From a checkpoint of a small contrastive image-text model: batches of 256, trained on pictures of board games with random positions, seen at a slant.
Rows from block 5 of the image encoder of a small contrastive image-text model, named by matrix and row number. Rows with one number within an expert belong to one neuron, the router's apart. Each number is 500 + 40 x the weight over its row's rms, rounded and kept within 0 to 999. All counts start at 0. Numbers have three digits each.
After each expert's rows are labels from the 100 images, of 14848, where the router gives the expert most weight on average: "strongest on" is what is common among them. Only what is clearly more common there than usual is listed. The data: pictures of board games with random positions, seen at a slant. In brackets: how many of the 100.
# router: router (encoder.blocks.5.mlp.router.weight, 8x384), inputs 192-287
# up: expert up (encoder.blocks.5.mlp.up, 8x768x384), inputs 192-287
# down: expert down (encoder.blocks.5.mlp.down, 8x384x768, transposed), outputs 192-287

# expert 3
router.3:468530480484535546482507515471461479467550517499502516491476525479517459449453510448519485496468532600489518460497439512417545518500476462492554553528509528503485493491497520507471521510504524452593564492527540599517521503468528515507452535447488460467375515482512501512544506477508464483
up.0:470503519474496525463426472419468515502510511475534481505500472498511527540490467495529532431458504399593502473464528455514481525537528567512496475519497417490574527501476530516575541471524493448443489546504521406412526504537527555522568507511422495555522432521582498479460491578519497454
down.0:525545577475437499471531435574478504516558419488594473474500432489523510564506504517517558454471548494513462469577548498550550490522470481503514485521500492459544483535458500570545527538493511451490474562554517496438506516557470460470506454466466516544513455479442596516537512476500487564
up.1:488468469477499493518379513518535551490440569473492467512514471449517467594420494565448508551552526483490533505442513541463451468439496534489453545454427492510490462513565569483452420491504496479523389475464483502485531477533502507462499462517557529454531522465546524486484538461511567484
down.1:595515518518379511499474457507477471538502455571469501462519465601505512500541474509506544491462497484526473505491494479514452467518573437568525540475495488546479477482401477559493494614563480502444552482560495480500502526466550509514453464432444518496510416546453483492533523428424484534
up.2:540513494499458583539437529522491579559499490449531483550511346474539493604487476509450551486534462546415484489466503507518545478446524544540376525539515489534508453502562527523542485482588462507480432562509517536479470513556480532469473451520525493530525404455499477518506511496477536489
down.2:554533512528492483552470514525502533621505458580510517424468488547563414551501453521497533525505464574471488539454494541547500561501512470552450555520435510497453476520428550506479513593507477520515491470536473507531533477491462507511450493421560519500552433592418566513527545415447388513
strongest on: stones on a line grid (100)

# expert 1
router.1:499452555445489513463552510552497493499536391545501440458473546522494425496476528513497448529509438335476500463520469509527544468424455379521480600529517471493464467471465511521494441568490486543552501511532475484489490483463496537547479527490536478477583495494514493489551512484461455519
up.0:487523466517475538491377574495477454440554526502513585543505397561505486488623429454492530484504489511487482512492570507506537502496499511522453544595513525456517565464470462545544551531554436542509496466517516585469497506519509526462489454486530533557381486543462496415506488510514475464
down.0:527512509509546491506579526483506568569409430491470451406503508448510474504460540521475473532511476544512553523548518457476520501484521468416494485485450511537469472532452525420426463479482574424523517550503539495501494541486544462545470564536572464424578521471522501553488449461493529525
up.1:492523428545527568506508548559520450481470548418482502479533530518569456462501479521457509548522531567466560521527570445485492559495618529591416515519478476520506503551466526486461476532483533563473494468461518507471492458541493517460508441524523517500483534455448509454489497482498557468
down.1:442466459472539508545481531459564490482467519447472503548514573451459509499555529416508456437505544484503540498440490481500465495439546517491522472487492476529563533460522472473508440433485438550566448477470473444471459510443539492501526501547506544478472557493520442479434521546552554490
up.2:482531474550472512506452467526499471499431551450484577501482510539564435494460494532472542565514521608519529537566488500426469520528527526427489467568444521543547497533508497501425537444485541442538474488490514511428547486507528495497498476520473567532407541488472484519524534517512552477
down.2:517461544529453462530446487490537462435486515605438536492445513551441500554496588527497544461524469408525445522505393506519476577530467465547486457479549545477523493474497457488539538548555484528520535539508438435537516477525548540447528474427432519578420486497452517484520534447502453534
strongest on: discs on a green board (100)

# expert 4
router.4:566533451564580489527445480444547517509494502530535580478456459469549509537521477544481541522449519494494519589442563544502462519580518514492512451476510498490439482502467481482457469532431469468485512424557504489512506483421466456544476453439553470508554507570449543535488512459497467476
up.0:437499496443458594462550556505437508430511532427465444522557528533504459478450462468543467547510499502445527390545503506471573471478515495509438584532508504519507550478477564451492499444544572529582519487433506525454526557517545535489469495538460484482458512462538476421492547556505563473
down.0:455434531518455492489543570470495499548529505427443448544567574546488482440488495452497488536489454545530489475493515490499508401481526508553475499544488493481536496448529538496505493468526517548500562502453484489523472460479572494485517503581451470518469509446581456441511500564534561495
up.1:464569503523521536479463541480410496449463537491546476531469450579510515517469437513456473514506483542512511472511520534442555432527419561512478519490557500490447580502483502412492528486482626483535493503463532538444518532557472523529508526546525464533474569461483501474471479553558588464
down.1:495537472480525512551509456507518484501504520561566574486473489478437525523549429534520465490537519511508440544465512488553451513521455535513413491458466507492511467456492499507525497584450451518497537513492537500463487469486461447475504528493535464560560516508415487586543559458537512507
up.2:487506456503503558538523535498501449477538549506542514583537493578444507512510425463530480500529489564495446460491521498528533440455506530532485537490490544515513562477522492476522515523466532564598523500404492549456490507519495489448400530532463457551439556474494478518542613532522532454
down.2:542457464487414527587465473512561380469496563478492516550520495521488510525520522467468565482527491470520466523520440514571465504545551491562501480429522521521526496500460499495491490570533461550513500515467446476501474472495553487443468410489425551563415535463485505488535546495525477479
strongest on: second side has more (99); nearly empty (98); noughts and crosses (95)

# expert 7
router.7:529458489469453522425541442512493503496550494424555439507580516518533516439396512480537477542473538396557510518550530498544537479489452530505581525564436509449515474549524549508571507502510480471460494472501534459480562464467553539498471557501456491348532491507498548520557510530527554482
up.0:511523448510523536546435519503468435468424550564481497485523430540489476509491430547534506571536448534450516512468451529497510502545486494516450545520497541503446512504525549505464515604469531502553529493471497541497518512484481454510481490467531490489498525496471519495505550477494508480
down.0:441458497448463489478524519504504533504518514417447505559498512464495525428486562447584478512451550468513561433537529512467530451461528533393518480554520515519497499496550508490493487386503528472564494501484551496502514554504548521514543515533484496448484560479531512471452466558541510466
up.1:435556458469524554599452492523559494492451490520547529486474472474485484565492495539514475476571514511472488516474488550467499506486517459466447525501494522543481527467570466418481479499475524499598469496466512538497453509546469491492449494509522494533476570501483483529488536453488500442
down.1:597565507494456500454453479471453424564451437500499508504511481433482516584539478491554512460509567446494511539454511481521455499494526509535468543498533462511513432478434513600542514532491363476442450470484492487482496518446460489497516442529508530507517456569466570517520481426421449541
up.2:459519484536513507553534604511460513498419465498503480495472505531439458505503504514393491497484481520447517472461494513444555525505517393489473560438602505467414568469536459400422443479474535582577501476401494560512489529538509528560441499575503475490472603527503470494438487488479507523
down.2:456434520477557498557543536506456546536489472549418444439486474550463497440512526515531490482506411465447587457546498492485541473515477505473493595541544492546469512472480465479458469438461590507532507567494563568539533522518473587488489610471509451465546523455566518460480501487511555512
strongest on: nearly full (100); digit grid (83); second side has more (79)

# expert 0
router.0:463447494479522452536462516497479517564478523334489493585519521508535488473567437469523522429532555503564498494531504496538499500547483523493483582489498531499483461492566561457507415482554489533503462504435460506483548521538496504439482490502463571522482512479527476458524545551518536451
up.0:470515482464493576507506483562478474471502469512522495457507458539507483510482479536475491534527473507446488463456512581426534479412504513510433556505482501545457524496465458546454547568497561468546520484497520522494487525510484555544453514532571458510482505467503440483505552446504497492
down.0:530451574510521472487460490563486511582440429506447483462500491476555462547502532466508514461404559502511515522474436537485555471501446442454513518494484481488561436483489536458508442437559473494519430539538491503510485560449474466524467476549520555496536496539526504508454467520463486552
up.1:515582515526522563478493457514510533396491495558548474409459463437468480566480468493504509507558468534457440437463516530448535483502453460538417519502475533536465500482428489500460568533478588448558531480508508532481482517566440524507472480501544451532533523529483481518477524473484464488
down.1:501520542536543487448573536420486504590530435530492526468472570585450479496512525512440481522520463640505531489465474507478543508459490457585531505453532468489483515440446503530506506517511437562490544391467501511512454477456495505541523467566554482547501469512467419435496482554476486510
up.2:451547486499471557482479454508503519480491501546506454457453465524496475528454521495491496534548438528468502423495470522455551485437528495445490536608443495489526564521515490512468622476506602456534496514523534523494479520509513581536476564514568458522441505510510473525472557494513494499
down.2:508503461515543522519486531575446510521484517370513487575531453526536559494471462517545494577407515550482511474484572524482596454537476500475573546498536481457466502535568539459465484502470519505517510492444508569529494562486480460551458520480520491449494578478525542520478461541502565520
strongest on: noughts and crosses (100); first side has more (72)

# expert 2
router.2:476527510512487509489471460461534485457461561546455552449479514478476470500472542525576482494526550447530491527496460440446457537491498591506369471574462494519516485517515540568517538436407484500484483537534516482522528464483499469517525494532519560557468433472505554530556489469503450492
up.0:505533446512531592533418534531444453510509512460542454475521423511543494478535471467509530465481488492470484411478534515503570463524537477500513553490519541559470522481524503441455469526543572468601489486473471540478555535569518531469464485501469460456552559500526495463482563521530568455
down.0:485566525501534494482504460489494469537506460512484472460463495531532458504511436415511542455510518409489456455449467521520542512496465469495505552468494518537537503467468545452548509520566474512494449444496469530445547471501487525497430431475475545533501518569513549451463599559462479513
up.1:512482494515514477531370540504490476377524569466513503532503458557479528410551491462459525455475473508466443504488544475508500472594511508506597518457495580519449497436563510428485476505562464473487519462502550524480487546598518505445455473485451450482527522531552492467514539503579554427
down.1:476509529543573448485426499417473491590522430544456480430438513526488460492551474455440515412497454497494487516422465504552511606568467449525579502422534522478457511434492444485502500536507533490489471448548434541507519516520480518466513523442535506522530456598503503498532521519453452521
up.2:490512445504489587501421551545411408455505479468505448547533483536534507474500458466477535478478441497439474391425523483517547437535588461553521591433526517501433504474551524455447468549533559509563459428435472556472490535517499538499469477495463495476522580548523484453492520537447593475
down.2:484485526514504551516467462610490490521548485495479479501503473488519454514539465461559522481486541556394498430483498457584537434457560511537483565510488473500512456505498563486492477525419495511495374459503514538453556483436441476476450484492521531495517524569515518467556573450477494494
strongest on: draughts (100); nearly empty (88)

# expert 6
router.6:510499495523478547454506510533447451519447549585556454477520483505440510497512495497477510511511461481435454515516558515550464495483553560494498471455523486516488527490479473511476549480529546486479537472488460530538441478561489494498537525542510543571598515524492500474459409446449508593
up.0:480461466501543512597545535557526441520558445480476537536452505528506472511561449454529476464520471514463520513523457493513519415507515474478488563494490488486562529481550557489499501533486513545576529507465496462486482494493465491526433502543534495538475483493527488527533609517531480474
down.0:522473470528520496522520552448517534527565498433489498498525513547483508472572450486439503501447427645460505526479511465559467458476580503526593499438473490481469520457510476509456464510489434557493484444502465511540465484455447489490483517489544479469597484621519455447487522483444501449
up.1:449479498453500532489494559503478459384508437447493528489469529518548456415465477510493425536494548467544533440531465485418577447501431517469400545527515513499516464450539525492542425437500490498543507517482512499483553506452526459577493475500560504481438508431546520554560516588508490452
down.1:457395530444553439523480465500531526407514533474475483509470476477552543392532511486505484449438554409525489470541463511423480469464514515418581474562499499512519470475574487525551510420557492462498479493564539489520486508502548507475516515462420489486474493482508476479491480514562474513
up.2:496508510509532527509547498494501423430559371442452555496448577542526507450469489475559468471498527458464528432523470524460562443539476419476471562506508501532501492456494518483541453499466485494561479518483496473485505468476478518572471507473476457457467593459555557524539576581565490455
down.2:469450516446550425515499467489521566416470583448492467501483488491557550427512499525463504443470517454512516509549527514472486463488531538423557454524502502494491511498579477493520501413511514451472437491549550490473497503524523468491523499449487480442523510491506523514458457547585494495
strongest on: discs in an upright rack (100); nearly empty (68)

# expert 5
router.5:500521516511448463540574494498535526543534512475528441502513441504441530594536528549445535550498446576529462475526486457563485486460530538527508446481588472460565522540480423503482561513566531491490454537481439443494442561568511520472531497557477497523531507426460437513450498507510470522
up.0:459532468496533568492435512557470459411488442506482479498484527486497458448480457452497487530464505363486459430470506529475541484541472451506434589521567517572431484450531510471494494462564528521579461510448508552467522521446497529505447459494464448490477557506526546468546534523483545460
down.0:441432516497482493465505440509457466514536602486518490571517482537564542442550451409525525438493522460472482484526472538517551444523530494540531518520510485539542493437485505512555500467583598431482445484555511501459478533514530541390513493520437489482494496481486458460494525516477507546
up.1:504506481482565545541466506550545521461487477520497554479453454436577485478441484475515460532449595423511470531502508532501512493502400453412443548535477516573480407485561535476508485500491505481563400485523577526478514514418458450510469459492521473466544532536495556609516498501514497528
down.1:519458477476475455508480525514517463443423599466502486592562486489490540512497456536502575504460564516553492568547574471524464447505491510474517483452467558513521479485547581418480437470535448538492491497439496498456479503459513426456495439529439538456534553498498529507484476484525553519
up.2:447467486455502476529492467495534546504503543442424467493497449500559492504455511513533476492503498507537544521528490503520551556467501511467515510585505506429515513521559487523482533523490549458516463503557514483456617454543553514482480469415542486446457478469471560573629542538549489360
down.2:556562482573470525473446506445422474521492496516500506512513395511545551538457517548420571464494466456482493507441468530478499562531500440544495484431567495508463496518442417530466555598546522476449510501502501472512525540513501533541504466448494523505460495516472528477484495464484512505
strongest on: discs in an upright rack (100); nearly full (100)